{
  "model": "CTC image transcriber",
  "dataset": "numbers of one to four digits printed on busy colour backdrops",
  "train_examples": 295000,
  "image_size": 32,
  "grayscale": true,
  "crop_scale_min": 1,
  "horizontal_flip": false,
  "translate": 0.12,
  "tokenizer": "char",
  "vocab_size": 14,
  "arch": "regnet",
  "norm": "batchnorm",
  "hidden_act": "hardswish",
  "channel_attention": "se",
  "drop_path": 0.1,
  "depths": [3, 3, 3, 3],
  "kernel_size": 3,
  "stem": "single",
  "widths": [64, 112, 192, 336],
  "init": "kaiming_normal",
  "residual_init": "none",
  "optimizer": "muon",
  "muon_scale": "original",
  "learning_rate": 0.035,
  "momentum": 0.9,
  "nesterov": true,
  "orthogonalizer": "newton_schulz_5",
  "adamw_lr_other_params": 0.0022,
  "max_grad_norm": 1.0,
  "magnitude_pruning": 0.3,
  "max_steps": 4200,
  "batch_size": 128,
  "epochs": 1.8,
  "lr_schedule": "wsd",
  "decay_fraction": 0.2,
  "final_lr_fraction": 0.1,
  "warmup_steps": 80,
  "weight_decay": 0.008,
  "adamw_weight_decay_other_params": 0.01
}
Rows from block 6 of a small CTC image transcriber, named by matrix and row number. Rows with one number belong to one channel. Each number is 500 + 25 x the weight over its row's rms, rounded and kept within 0 to 999. All counts start at 0. Numbers have three digits each.
After each channel's rows are labels from the 100 images, of 14976, where the channel reaches its highest value: "top examples" is what is common among them; "lies over" is the class under the peak. Only what is clearly more common there than usual is listed. The data: numbers of one to four digits printed on busy colour backdrops. In brackets: how many of the 100.
# convs1: grouped (24 groups) 3x3 conv, stride 2 (model.blocks.6.convs.1.weight, 192x8x3x3), inputs within the group 0-7, a 3x3 kernel for each
# convs2: expand pointwise conv (model.blocks.6.convs.2.weight, 192x192x1x1, transposed), outputs 0-95

convs1.161:479481517500509528515500531500521518500500484471458500540500521488500500496490457522500510500500500485495484500505493535519500500502500500459461464472437509436479492510530557446500528561500496468491459500500492475454
convs2.161:500500500474556539503483519533486495465500507514500491517448500530526496484521472539519500486529500479484486499500500449518520437510432531481460473500500506502548485493467500500500500492502477503500500500503487516470479516500534502500484510500540500500500500500500505500489460468506474477
top examples: the digit 4 (98); last digit: 4 (62); first digit: 4 (42)
lies over: digit 4 (29)

convs1.160:455500500490503497525475483504500463479498483485497500467478500500510482500500500500510465499487500517500512553550498547475497424500537462501472499440537480500500572500466515522471500505500486494502493500542488500544
convs2.160:475458519500466515520512467500483449500491502482508517524500500458482506500485484500500480500481500500500478495500500500540440500450505500482524518509489482521500554500489500500486500500568500500521487535500502500485500500523500479444462470495497517500519500500510465469500500502448500495
top examples: the digit 4 (100); last digit: 4 (53); first digit: 4 (37)
lies over: digit 4 (26)

convs1.100:472500575477508511500500517500500500500485500471500473504481500500500500497500500515566546486500550451487586491489484490558472485500496493500446517500507519500513500479500500507503524507500546525500503449511518522500
convs2.100:493498471507529478500464475498461500531504460500500500499500500498452511500479516500494490463467511482500495441554453514500482500504479449478530550493472461440500480508500500500547500561519500465489488500507465468497492553500500500500533505500482500500542509584481520504488498527545531483
top examples: length: one (74); first digit: 6 (38); last digit: 6 (31)
lies over: digit 6 (30)

convs1.184:500500500500500538503493500440467517465516546499500500476500473497467500523495500535518510500464500500500481498517500507494500481500537498500489558488448535507424481441507455541462477500494500500500525476522500500458
convs2.184:497520456500520493459508500573504519500532523500533500500500500476483549501517500500500459506500545482500509510532500500500494524509571555487500500471529488566540494560500500515508482499522442462531488500460500496500555534509500495500532525528473500488500500480511492492505543474500551500
top examples: the digit 6 (88); length: four (73); last digit: 6 (32)
lies over: digit 6 (31)

convs1.39:500525511497500481500500500500470502475515448500469496472527500546458552518587528488500467500500493465486503500486496502500500482500502500496500501500463500500500500490500469505569512588533500500488495502461525500500
convs2.39:442477500444482512500513500517500500474514462492507488533448551511493521486500477519500489466500500500500493463560490526517536500500540500471537486528494538500453476500500500472513490517492500541555500523540526500461542479500500500500534486491496517473508440488500532500518526500523472500
top examples: the digit 8 (100); length: four (55); last digit: 8 (40); first digit: 8 (39)
lies over: digit 8 (45)

convs1.166:508495500500500500500587508500510527495488490489500500514500505500500500467500525500510523494517476500500511539492456500536500467501500450500494495500500517498463505516500606500500558561500489494479500492479464465500
convs2.166:500500500457528500500500491508515518470500516556500500549500500500500500510500498492520556474519484470473500500484522515491495472527447560512485490560544463470500491508488511509480488497494437463471501500500500466500477500494545500502527448504518500554500566500468504488548495455547460492
top examples: the digit 4 (100); last digit: 4 (48); first digit: 4 (45)
lies over: digit 4 (28)

convs1.88:584500500551508491553492544545491526484500500500505520500500474500500469500453472481462482462521511486505500469484498500500500474478505500500532500511500487501518471500556465476567500523524500483530491497500513501469
convs2.88:500448500425493484474500489447500500463513500471563446470500500494471500527500500558439500485482500513500500492462500500457500483510488535500531520500513500500500491510500500507508489500553521500531480486500500500500471500534492500531574531506499495474500499527500500489489500500504500500
top examples: length: one (85); the digit 6 (71); first digit: 6 (68); last digit: 6 (63)
lies over: digit 6 (45)

convs1.179:500500507494484495487573500427496449500500492500519500500468500473500500500503495449514478500495466465532500458478473500463518556569490500486500500500500500500500542500522525528508520479500500500478511500500480451464
convs2.179:493450498471434500500500500485549495449500538500479500506503500517500535539512500491500500470500500476500500450500474489500541477500514562490500500500500495500492475500500500484521493479500531525487541481500554500507500500461500506546466481500485522421480501460562500463510500500507487512
top examples: the digit 7 (96); first digit: 7 (58); last digit: 7 (52)
lies over: digit 7 (29)

convs1.115:492536481528500469500500500500537527486500514500500488452500512466500561454562535517500452500500511505507500500553519527500450538511510500500495500520500485472555475489481500498500474487506506478522466500553474528525
convs2.115:500480500494500514500500434508474490503539485483563500500500547463516484492504454502518444483500536483500500500474496502457519500524467476481500460497500443496506529518481485500483444500500494502505500500473611447500511523480519500487500462500500500536500549478531474500500500500563487524
top examples: the digit 4 (100); last digit: 4 (61); first digit: 4 (54); length: three (51)
lies over: digit 4 (48)

convs1.123:531483472500509480508523550495518500533499522476482472471454466508515496543556498500457511477500476487468468491500469500505500471500491513500495500485500506501460476500500515490514509574571477461500500463500538519500
convs2.123:499500470519478474500504501505477488478519500500500536542482542458445542488464451500502451459500528500515500523500457535476500491497521500529500506540446500500510500483452489452449511500501494456490500500503532500492500500453500512516504500500481557461500474447546561488500486544490500495
top examples: the digit 8 (98); length: three (57); first digit: 8 (43); last digit: 8 (38)
lies over: digit 8 (25)

convs1.56:485480483454500456470500453462479500500500454513512500500510497500483519500522500500545500505532469500458500567442482505536500446472506481463500518469525561500515469525503493500492500500500472500503496505514500479538
convs2.56:469500521466500481537536521500500500500518548484500465489500464551497488478491458495469459500511483500500542531511500491505500492501500483543500481455500539500459495500458505558498535500463532541500449539500500435496500464500517500483516494503462500491526466524505500506439500500500500542
top examples: the digit 9 (97); first digit: 9 (62); last digit: 9 (60)
lies over: digit 9 (40)

convs1.85:497483503500500500494481500500500478500500486500500490439492478500491500543500513557591534571500576500500540500477479480499541526568500500490500500500486486500500500487480497496502488489500518511500544501500500500500
convs2.85:537500469473500500541482494500500500460521496500531486508481500541500500478503500581499468485487528500522500555500500519514482486500546504490500500486494500500496466497507500467541527504452485500463500469489490544500502502492500467463500512479493492552500534474475505511449500500516515500
top examples: the digit 6 (100); first digit: 6 (48); last digit: 6 (45)
lies over: digit 6 (25)

convs1.104:500538519500462571493534543500540494509476455495500492528524500508483500500500440529500500510500433504498468479467550499500538457494500500514551522501541501500528500484503495481500485500500512528520500484533492525500
convs2.104:500500507543500500504553544516498506549500509500562534478531521500515510500532471498481500443518454481494500503500498501552500500512500500500500483500500469510531500536485464500559454581545471504457500500500479528564501467525507500468455506497481496459551500540481476516500513526520500510
top examples: the digit 6 (100); first digit: 6 (48); last digit: 6 (45)
lies over: digit 6 (31)